Weights of a small image embedding model: 8.01M parameters, depths [3, 6, 6].
Rows from block 7 of a small image embedding model, named by matrix and row number. Rows with one number within an expert belong to one neuron, the router's apart. Each number is 500 + 50 x the weight over its row's rms, rounded and kept within 0 to 999. All counts start at 0. Numbers have three digits each.
Before each expert's rows are labels from the 100 images, of 14976, where the router gives the expert most weight on average: "strongest on" is what is common among them. Only what is clearly more common there than usual is listed. The data: streak pictures of flow and ridge fields. In brackets: how many of the 100, against the usual share in percent.
# router: router (model.blocks.7.mlp.router.weight, 8x96, trained with AdamW), inputs 0-95
# gate: expert gate (model.blocks.7.mlp.gate, 8x96x96), inputs 0-95
# up: expert up (model.blocks.7.mlp.up, 8x96x96), inputs 0-95
# down: expert down (model.blocks.7.mlp.down, 8x96x96, transposed), outputs 0-95

# expert 4
strongest on: parallel (100 vs 9.8)
router.4:509532540450516403448520504463539551505603484491543464465500516473462461463486399488395466472528472508489537606526507474512513571475554453572519534472517557409499460464557556472532497463391476599570488472465510518486456430469490581531485491557531563527565443394452644543521551448579504557
gate.0:500500500500500500840500500500500500500500500500500500844500500500500500500500500500500500500500500500500500500500500500500500500500500500500500500500500500500500500500500500500500500500500500500500500500500500500500500500500500500500500421500500500500500500500500500500500500500500500500
up.0:500500500500500500500500500500500500500500500500500500500500500500500500500500500500500500500500500500500500500500500500500500500500500500500500500500500500500500500500500500500500500500500500500500990500500500500500500500500500500500500500500500500500500500500500500500500500500500500500
down.0:500500500500500500547500500500500811134500500500500500500500500500500500500500500500500500500500500500500500500500500500554500500500500500500500500500500500500500500500500500500500500500500500500500500500500500500500511500500500500500500500500500500500500500500500500500434500500500500500
gate.13:500500500500500500500495500500500288500500664500500500500500500500500500222500500500500500500500500500500500500500500500469500500500500500374500500500500500403500500500500500500500500500500500500366500500500500500500394500500500500500500522500500500343500500500500500456500500409500500500
up.13:500500500500614500500407500500440500500615500500500425500500500500500644500500500500546500541500500500500752500500500500500500500500500500500500500500500580500500572500500500500500500500500551500500500500500500500500500500500500500500500500500500500500501500500500500503233500500500648500
down.13:500500500500500500500500500500741500500500500500678500500500500500500500500500500500500500500593500500500500500500500500500500500500500500503500500500500500634500500500500500500500500500436530500500500500500500500500545500500534500500500165529500500500500500500500500500500500500500500554
gate.19:557497483510513510408483463443419470495500449548502529526489529491504476535529507557521498594502497400502562558411527469501528502433422506489560558493493513491502504520573606392446500465492485490559511451504410440428381510425468477492516569346511505562412548396483566499433440503500445483
up.19:622490485587500492423450503444428471543517506577562510546493502460505471500483538567480444499500499445500594563470548488491484520452410532479541537476530500531520495525593603439426476484484519497573521462535422401482388500435450460457498584395494500586436562410453556444479429508482488465
down.19:537497516531435521618479504485596480500482554688545568495528510500495412549588506418506606434486436495573513525521439448505541540509500571463510438429497552501486470492494458580558573477486502545487442516495480470520411502530639500541501482594584514509552495528471500503474501505566529487
gate.29:469493471444334442505388517497509564447477486516510571500502490484500483539586485475524491495506628497520499523501492457488465545465493459474484498422500561428508497500505480372500476460519505460599602492449483536472510558472500545478470500362584499497491500492504506520619577488496495656
up.29:533511543551671576498608473500499428544511516496471435510498528503500508487426525539469522523511382509472500469500500538509516459529501551551506500557498424561483503499501533632511547548479489544394399506554529468529488438540500462521516508627406506503512500509501489474395419523499535361
down.29:503550542512495478559497525457498499463526519554389514508493546569496493533488504500508546500491502509528486491545482567462501556500503396545546409500450458505500557455517499457535353478489457504384470500503543549531565500425500525535592504347608501527512590533551533533547500555545561665
gate.31:520480514464666499460714545578500499516502533429581474529540494561528499428503530499526523567536500499513581507506506404500512440465488498509502486510518481450485517530503500600486496554589575511546501500582513484538437500453468533480509540572528505516496518652516575562500462487536500430
up.31:497487486474597485391603518509500494573557503485616465561525499549500446500500530500506511540518487527501604503508500418500582405493399469527500453500550547463514513558571496634489497541607504514592522471631503497539444499470493524482525526553502500567482518618527596576500445508499500500
down.31:500500495507450508568477495515516498447531487506310540530448552603463558499513499566369543553506497694502521510524481395517482546529517468501461544498503490525588472505424496491456571455463498500514528497500441534525499527500437480550505531547466509450592641479493529486497493447500500432
gate.38:543500501391467644565509504528487500406462500495518500479500500438449534500480517460534426495511507414524422524497501494500478468518663499478500391500483500500492459500496487500505481500505548500500460500513578524513421556477402428500500520465500500506501503567503500376388535455500503299
up.38:503478500465510515510352523552499501458510500581499460498502500492495571575491491476505513503494544499555429439505509397498405500530646485500496500500489538500454477500500424504500500516500523499500373493582583549523497609509437445524499597554528500589500500500502500449500500500497500280
down.38:507500500500351533475428498500525483479533542548584483500272500515501507564483450480501610495500442501528414500500500467500500502559570653500502546463544500442521500500499500574565554546570500500467500499570490500533418498510496499412500520477498384578496527501489520499515500500498580451
gate.52:500470500500363500500500500500500590500500500500500500500500500485412500500680471500487500500500500500500500500691500500500500631500590500598500517500500500457632500500487500500500500500496500507597513500467500500500477500500411500500500500414500500509500500482407614500579500353506500555
up.52:500525500489665500500500500500500434500500500500500500506500500512588500500354500500526500500500500504500500500334500500500500360500390500394500482500500500541407500500500500500500500500500496500364477500500500504500536500500611500500500500592500500496500500541552393500423500666500500423
down.52:357500500480500500500531500500500490500500498500171500500500584521500500500500500500500500500462500500500500500500500500488500485434610500500500566500632500533455500500500500500500500500500413500500500500532579678443500500500500500500500500500506500481500571461500505500500466514500500533
gate.90:534500614453548623499438519473500498491374475496468501536578517407522525328499491495535519451538609500489406511602505499556381496516568500426499565517542462489492478463424524499517498541481530522471426555501562501547509500527458492456497467502500502459513483566589490434493511510544502399
up.90:574500533498499479567647576591477473492451601479588410471512497481528534425474560507512438512539498478539511538501491506505431505507574535457500502554509485505468497498464497512495485498594593506495456520524497496481434466416404551519562500564517519431492500617568441476443515418545463340
down.90:566478511534394507527456505505538533570492564527636452485457479459503406594440509487483556517502418393500492512477501482473528510659478626504517446506469523560457499481556506502605454518589480480530500477494491478446552471493546503458501489499433438501458500503377467522502540558480499380
gate.94:500500448437443453500513503500500446503474424495339455511495471431390378590500414359438557583487436440500500486549500583500500455500383488465510471500500562524522493510513486483477517500485461545570356500528467527500457471599514490500499500507500491493486500538500617434470509472500513485
up.94:499500447454459464504524501509506434504457461500356396499486480462369374562501418349428533650481416424500496495545500580500501481500403500470518477500500582505504486500522500479487533500500492529554381500500446500499454477521500463512500500514500500482464500554483613448454500464500534456
down.94:481462500503390628519500493548432623519560500540511518500494513519523490512525500596504422500500499430433491500500566506481500520533500500562406500500500502517500586500391525473500500612514569500500603500500495438426575577483475592493462474600492500453501485496417387601551595511500513500

# expert 6
strongest on: waves (53 vs 10); pair of whorls (46 vs 10)
router.6:554446481605436453432528570438570422476554493495454510499527611524525600378444513551428471433464539444495508545413442496481569460511511496530501510432616546505541492438523503461484423527442475517500419466450506431569481463524458554488503569513483452526452499448554568527555469424431534501
gate.9:500477467519491500467541472500500481500499606484538482493480527584497548441482583500482485365501719569500507500502515315521500499561500501486485500508566402497499578501500500500500421536500494485345507515500500498532488502492500500500500534635455473561500500498496501500496510430544501450
up.9:500526511478509500546477546501500562500498413518480575506514498407504465551506408504513503611495290420500490486497485649479491502458500500525512500492458608505505433502501500489500588433498505523691490490500500502477504498509500500500491460389555544442500500502503497500502503603459483552
down.9:495500499484602585498517404539493568495394497483693498500400497404488485500536491499500499496517468549499497501478516452525514503600500500501499500508500389471493500500587501523500500500511647486494503580500489517499364500523558498504400499494504496406507495504500477509369499581497524448
gate.19:500500500500500525500500500500500500500500500500447500500500500500500500500500500500500500500500500500500500500500500500500500500500500500500500500500500500969500500500500500500500500500500500500500500500589500500500500500500500500500500500500500500500500500500500500500404500500500500500
up.19:500500500923500500500500500500500500500500500500500500500500500500500656500500500500500500516500500500500500500500500500500500500500500500500500500500500500500500500500500500548500583500500500500500500500336500500500500500500500500500500500500500500500500500500500500500500500500500500500
down.19:500500500500500500500500500400500500500500500500376500500500500500500500500500500500500500500500500500500500500500500500500500500500500500500500500500500500591500500500500500500500500500500500500500500500500500500500500054500444500500500500500500500500500500500500500500500500500500500432
gate.56:500500501471492514539500550604493576491504511535512472558498537501525500447499572502578470522537486505509499506480432433489509509470506506473510483563474416508476427451509522643500595482390421501546610506478500509424651525491448484449498371475479490470597505609490433505605501438503555490
up.56:605512500536519560421480580482458419428459499495500419518516526537541545505475585501483519601471410418518599445549513574498459465521463471583499446485380518371502502468489559418482451542601435501521446470494521491517506466485392463527506519514486501435506525506638500539465521502507500526
down.56:496490505469543502503464500388503457432497463479539502500544506491511501528504500396477483606352499500500491432346483687423500497418492500503502505407482513505489518501670499425430466587500542513500498486500438502445478504485494490468573527524512512502501502429493516449498513475493527562
gate.57:378500494500500485497466514447555500500446541496498549590568500489500556499523498491547474557501502533497500561499405487500501509499500509471497578450419520537500500436500500522500616396502512500499652500472500688726453508494498501500499501540425499498500440500546500498507504504519474501
up.57:381510413502490501500494532303643426424460477435500498510521500501494433500498498484500500501499476456460500500515500516500456499404481530478500500430500504500508516453480528500500493465500492500494507398500571588704475500487544467481500500477500500397501540500644509551500502479471473500
down.57:571500500500500526592496523509500356500501500500500334500389500494479452550512500500443500452500502443508500500500500503448500364493401500500514500500518500500452451500543500508500329507510501500500500493500514296410500500519579500500500525500500500543500500500500500566500500493421500614
gate.76:447500507499537537286500500480500465522500474498494500516478492564520500522545406567468510500402500500539539499500500503499516473501463490505500651498558500350472440521496500466500461500449416500493462500498500580557648500517509458482504478494507500501482580379466564539486500496500500634
up.76:574500496501472459723502500525500547477491524501505500479532510441480500482460575439529494500598512500462457505500500495504491547499535513498500367506452500642522582464509500546507546499544581500510545500502500419476342500483488532528493527504500500500514440616535436467514500502500500356
down.76:447500518472483501499502500500511491531548536499518467500501507497500500501555486459500504505500499489519500547469500522498517481375488517551503644500500516397501387500350500579500500496607500500499500508480331695498508507500525500500518402474530499500500471461502501494527580475498468659
gate.78:473522500500656450500459500539500500500500500535500500500500601500514286500500614507500555497500500500500500500500500500500500500500582464576547538543326500526500442500500447557533489504524500513488500500500500500484500499471500531504500379500500500500500279500500500500500442500500499434
up.78:500500500500500500499500500500478500500500500555496403500500541500500273534500573566500500500521500500500677500500500500500500500500657397500506543500303486620500448500500500495600500500581500500500500500500500477500500500450500482500539500575501500500513469500458472500457433500500500469
down.78:623500500531499502504485500500500499500500500500566501500500678481500515500472500500500500500230500500500500490500500596500496500500500500500500500500500500477500500494500500456500500494566500500475500507510500615410500500403461500417500627500500504500500500500577509494530545382500500636
gate.80:493528512478519477501490480521545497470493580505421435449549505544474511556490489456440493488493400499522591470482522637490526456505550384501427502484492525438390520434513485483501496559553387525423390452454457507429435480579500504499500553507499446452340520557464524517511502383500499467
up.80:487527513434524446481505481506521464489501563521402467452511527534485479557484493437425484504486444486534609502491511653497563458516497372487439500498515501457393527467534469504464484537556406505430366452461443490427420503582500509492501507490498436437363519543480481523500509372485497487
down.80:559501512510477420553490503522560496503504476483493499460491540504500498485558500575494500438607527457623612501498500453501429445473496479561496490499489510397551532526323514416441484420459455508464479526512540453568501511513432497435500412548533509482547509497523538585526482677450470465
gate.95:500500500500500500500500452500500452500500500500500559500382500501500715500500500500500500500500500500500500500500500500500500500500500500500500500500556500610500500500500500688500500500500500500500456500500524500524448458500500500500500500500500500500500500487718500500749440500500500500
up.95:500500500500500500500500515500500536500500500500500452500641500500500310500500500500500500500500500500500500500500500500500500500500500500500500500500500500443500500500500500322500500500500500500500583500500490500473537553500500500500500500500500500500500500515277500500217556500500500500
down.95:500500500500500500500500500500500500500500500500500500500500500162500500500500500500500539500500606500500500500500500495500500500500500500428500500500500500500500500500500500636592500500500628500500500500500500500500500500500500500500265500448579500500500500500500500500500500500500500480

# expert 1
strongest on: whorl (74 vs 9.9)
router.1:564564473522422504516437492499436427575433469497425516513534434463577529568496539409580558499466563451582417474545571548490508534530465544399475472559476433540504560489532472496477500541435433452452493566498539454523552566529548488476539552455535530553481544498525410332472522554496524541
gate.6:500500500500500500500500500500500714500500500500500500500500500500500500500500500500500500500500500500500500500500500500500500500500500500500500500500500500500500500500500500500500500500500500500500500500500500500500500500500500500500500500500500500500500500500500500500941500500500500500
up.6:500500500500500500500500500500500500500540500500500500500500500500500500500500500207500500500500500500500500500500500500500500500500500500500500500500500500500500500500500500500500500500500500517500500500507500500500500505500500500500500500500500500500500500500500500500890500500500500500
down.6:500500500500500500500500500500500500500500500500500500500500500500500500500500500113500500500500500500500500500500500500500500500500500500500500500500500500500500500500500458500500500500500500500500500500500500500500736500428500500500500500500435500654500500500500500500500500500500500500
gate.8:502510477518458421546450493499411486558494553608681448410545468497462512498448497487501524495504557504435431501500560407505548502455464501493464496493478615468412512499518487515511465492503521522552620499398497519464446499500526495546622580522403486460470471500495474398470501419498505446
up.8:481498530489503565474500500447486597469507385399319558519503513506517490502503501586499476446490479498502499495498415613493499506497532456501536505520508441525558407501500519424473555569469500403450447540520499476622507502503502506490418417487618512543553526558560503567517486614488501537
down.8:494487475497514540459620572483483535582499491604501485365502500410502500558500388500520572491516427485448483476504502503476501487458515500541413503512499523461402510500525441500502355524478580496486501460467561520504427493549606459511557500630445500403505532537510486562405477513497564457
gate.16:500500485417415497500500421500404500422500500541442614470444500598500455572493500588473500422533433401509500434500500456500502597664592474529436454540502500571405499500419494488500501494602500500498516483500500500500500514499510438537472500500517504422574500489624500566500473500500543550
up.16:500500508528663500537499499499668501512500500488502494659500478478500531444500500476480500555548500647493575498463494513507500414414496488501579502449490496458659498514500500511501494509356503519535480557531560417500500489501478513501503500519496500498496500499358498499499548546500449498
down.16:495500481500500500516500499585435500500510500500549653500500500500525500501406500484500488531500500524490525481500500500500500551675667509475500599500299500500500473571372500454500500500482500500481500500500490502616500362500534500426447479519500500500500500500500464500500500426521501448
gate.20:500500500500554500500500500500500500527509504500488476500502503500500592500304500620500500500500490418500500500439500485570500322662484500467500473481500500485484500507500500500500500448500507500500500500408500500500329500500483500500628506494500500500575500500500500500683500500500500468
up.20:331432500485500572571500500500500546500500500500500564500500410494523500500500500500500500574495502500500534241531500500453500588434531500512500496500645501588500496500500500500498508492520406500500467500500500500500500500495500347500500500500500604469500568500500500590500500500500500565
down.20:582484500500500500500458500500430500500500551538500500500500498500500500500500500500500500500500500500610500500407500500500500482581500500505500500431500500397563500500500501500500500633500526439710336500500500500500500584552601500500500500500419500596530500500500585500614500602500500377
gate.23:500500500500500500500500500500500500500500500500500500500500500500500500500500500500500500500500500500500500500500500500500500500500500500907500500500500500500500500500500500500500500500500500500500500500500230500500500500500500500500500500500500500500500500500500500500500500467500500500
up.23:214500328500435500500500500500486612500500500500500500500500500500500500500500500500500500500500500500500500500500500500500500500500500500166500500500500500500500500500500500500500500500500500500500500500500500500500500500500500500500500500500500500500500500500500500500500500500500500500
down.23:866500500500500500500500500709500500679500500500500500500500500500500500500500500500500500500500500500500500500500500501500500500500500500500500500500500500500500500500500500500500500500500500500500500500500500582500500500500500500500500500500500500500500647500500500500500500454500500500
gate.44:500500500494490503518373501473509478494475497500502525500500470502500343527487501424512537617332546500502502500500518503453516501500529500500507533473500441598520521499497508497488308501500282499501482519500506491492499526447608500500498500504516486572476500502461440406498501543481472500
up.44:500500500493494500508366501474535466493479498500505531500500499505500344509484500441500508642340549500502504500500523500458533501500523500500507514482500442581514523499498513499479301501500288497501483518500500487490499515448601500498499500479509486563468500505459435394500502550484466498
down.44:500502500513533397628505500501540457499500500488511513544500508500500499411509657506437526500496617501500507496477515493500523500487499500442499498483500501484565500524490499506485798500499500529500484500500474502621500510504465501535500500377549542427501517500500500498435555433500500511
gate.54:497500486462491596497512499528510372509572473435585508499424539462502437436544499492456430431485500514515493560616472415463534498518491424486502449495504416555465532618470482632526551502499529500469498569530502548494482481500559536490440500455537462533410481588535458494584530348555509482
up.54:492499530425473459476526500496472417496500490501515395508519457502427500524464571501398705453586486509492454458466493494511560495484507516524467537438500477468485469508575627444489491526493400488550539462376478490510568494514461501527526499595446449411482554495374461508432483495493537496
down.54:547517523522500603490473503499508417496465529488501503498520504523604421428646497627500442580472485439517504510513513499432468515435519533523523417561403460624526412452500507491500501499449531466415506463494511372512540481539507528396491551465601511508531536520492497514605493481475524569
gate.61:500500500500500500500500500500500500500500500500500177500500500500500500500500500500500500500500500500500500500500500831500500500500500500500500500500500500500500500500500500500500500500500500500500500500500500500663500500500500500500500500500500500500500500500500500500500500500500500500
up.61:500500500500500500500500500500500500500500500500500500500500500500500500500500500500500500500543500500500500500500500626500500500546500500500500500500500500500500500500500500500500500500500500500500500500500500500500500500500500500500500500500500500500500500969500500500500500500500500500
down.61:500500500500500500500500500500500500500500500500500500500500500500500500500500500500500500500500500500500500500500500500500267407500500500500500500500500500500500229274729500500500500500500500500500500500500500500500500500500500500500500500500500500500500500500500500500500500500500500500
gate.72:577501500542552570516518559489486518493422441441495436412490549468521527427485503420543562428529463457499456499472456387510497498444510552523495524503475452460544474478490498493550530432506519512411500514484501552469524465425517480494578392503483500360452513554595505658486561473461571382
up.72:456575644488290506543479489425485412500505476486515462523501441437475521540529501481515507507484480503501502522484500494501445498481476502359485567496537459420418476500499500487502340518565504459482500583512455516546474569482448434521495495560582514526468515527499462462464515472503453389
down.72:518456509550356524435507483463397501554515416562488523502500500568473486529470406629441473473500548570493491515530514409493455500500514472488398515547490500490518627550496500482500495503492498504461499528522512526405497514500470500390508563567498484535517499497390423638590519472582518555
gate.74:497498444531516491436408509506499556492500499530583524512559557469521472500533494500573502511539435499514501554465461524500497505502498498506493498539504541385479483502500482511454617362490532503499658510498396498500492500504471501426687499508425541524563480482545389488624472478529493588
up.74:500508477545625500478461504501501538484497508551619561514587499455585520500537490525529451433544453500502536539432489528500499503534491469502477495561513524428512482504498462538475551353407542502502673542544426544475503509505481500410590553501427500529581483505542411497602475472508490604
down.74:406540477469668450515536524530437410530428492502507537520478503557494500396497515493484722456513495500502498496430476403501563500500503484500491450501501425617510494502456537538431561487501500506426479507500392491460516531470459501591513468484517507478518544449532480497497493491507439404
gate.81:473504525473502465472515455576505444527500645491477431534568458527473445520574587499456481484471409514541497432504521483491461493506475490514434474396485567566316507408538507490495453520455526464563434481503475562599495535533409500559528483405495507481393507486408517516540492483497565480
up.81:504499529518462437492674488541520529507413563478455439527568477462484460554612579505472454522509447526510472523508495529460514486438486501512465509482450507504372497500551534533481404485489509480500565494406439501501470605506364507509474517443464504467417439498510495514596505357483529436
down.81:548490533553518413509529609525569549554483530529498469528545473510530487432511493522415431554513562505541574500555527471499368520498499499522472498480534499381544573515653491505437536521509468532531506499535484454471528424604417523495500526310500496548491474514498491539504547402512478478

# expert 2
strongest on: spiral (100 vs 10.4)
router.2:520487438549465459496506589481550431549498427589478428418560590512503559420501516515459636474487414414508532483439515506445500508491543439469505472494477518439559446450515566466508481519477533559428483429520513479579514541465482581645436487462576556478477539473493573455555519511560487420
gate.19:500500500500500500500846500500500500500500500500500500584500500500500500500500500500500500654500500500500500500500500500500500500500500500500500722500619500500500531500500500500500500500500500571500500500590500500500500500500500500500500500500500500500500500500500500500500500390500500500
up.19:500500500500500513500500500567185500500500500500500500500500500500500500500500500500500500500500500500500500500500500500500500500500865500500500500500500500500500500500500500500500532500500500500500500500528500522500500500500500500500500500500500500500500500500500500500482500500500500500
down.19:500500500500519500500583500500500500500500500500500500500500500500500500500500500500500500500500500500500500500500500500500500500412500500500500500500500500500500500500500500500500026500500500500500500500500500500500500500500500500500500500500500500500500500500500500500500500500500500500
gate.38:498534506504408500497536503526500524520564510479401635495505504713497516496556517474501499544496515548514500613500470503493545518493601504532509501484501430559500500500507500561500508380489438500499500500490502500510504514542395500490499499690494500556501498497498506602512363510502502503
up.38:503496494474606497487409497415500450450445497545606464513500500316505438503455500504500501464505482435485397438501517496502467468512461491474500486511455571450474397500523501461500502578520592500498509499501496491495499456461659499500501502368502500375500496501490500388500592455497468501
down.38:597488500477547525500434432559522483439485534474533514489488451474500502501506496484502493586499495493497500589506467498459578395545461404564492499492613536436494500512545464572497508414406506510528515500503426501500500394564614548497492489512488506503496497583573391363548531654485498519
gate.43:500500451500500500345500500664500498500582500500506500500500582719500500500367500500500446345500500500500500484500500500500481500604571500482500500494527500646499607500474500500500500500500501500500350500500500500500500500500500500500500500544500500500500500500500500500489500499500545440
up.43:500500491540521506499500500583500532500564500500564493500504598555500544500353567505511450500521472499501530336435500500500485446646500500500499482390508500614488500500420500500500459500500501500470427500500500463499501452394500483500501606673500500501552500579500500513572500500500537406
down.43:500500500500387315500501500511498502500515501378498573501498500500500500498499500498500500391604529551558501500500500496500501506484500501499500500500500548526530500500350500499500500450506465500500500500482500618472651500598363500412500501552500500500500492500498516509689500500500500500
gate.62:512504499581491644531566500485431500516529616501487580364499508464523511492407507505507450503480502544490493516499499501427481500500515497485568511501522494605462535498502424627489555458411549523499537497473449543499427508476617553496490636544500507493454465583533504368459449478499491482
up.62:492499488538487590509586500499409500523576606519475561394491520455510508474367497495521445498502541564445484531500484501472471498493524493500539524502537494582499583498513396641482544477406583524472595492476464594513429510502553605495492605546468507490443431540520507411497458455506496470
down.62:360515490510464515490529461459478510501457467510390463512508517501475519480501494527514505429482563551414482489491505467548451576450507449426515408524517480465510472496584499562502367581536615499438394507542530498589347498473424502552473525425505504513497497413511539495411504502475493414
gate.81:465500502567549516502414501502453425509503553536476552501450535462500537481464499526497550611542566496453529474499376441500474438479460517540520506546573493510528476514509500507452501590496517487505498532532522576449636497451502570505508405523406503389525585472528480502326496542379462462
up.81:497525496520503516496498513420578513552503510564423520497507476501522527515482480506531429679297488457501502513563496446507519467501502433449551437410461520414522478500579524456495471500501509467629540508557518549491585507474536472477587514470515472534513580500459525488504494597493465608
down.81:557506555529499545522511494500703533481478499497454484506548548446508497530440575541501520621582545460508541422493508517499444431439495574498500521458515492394516432527529523431482501551564567487510524493502537582505420495555500499506497500501514501426494508434519485461516702465472501560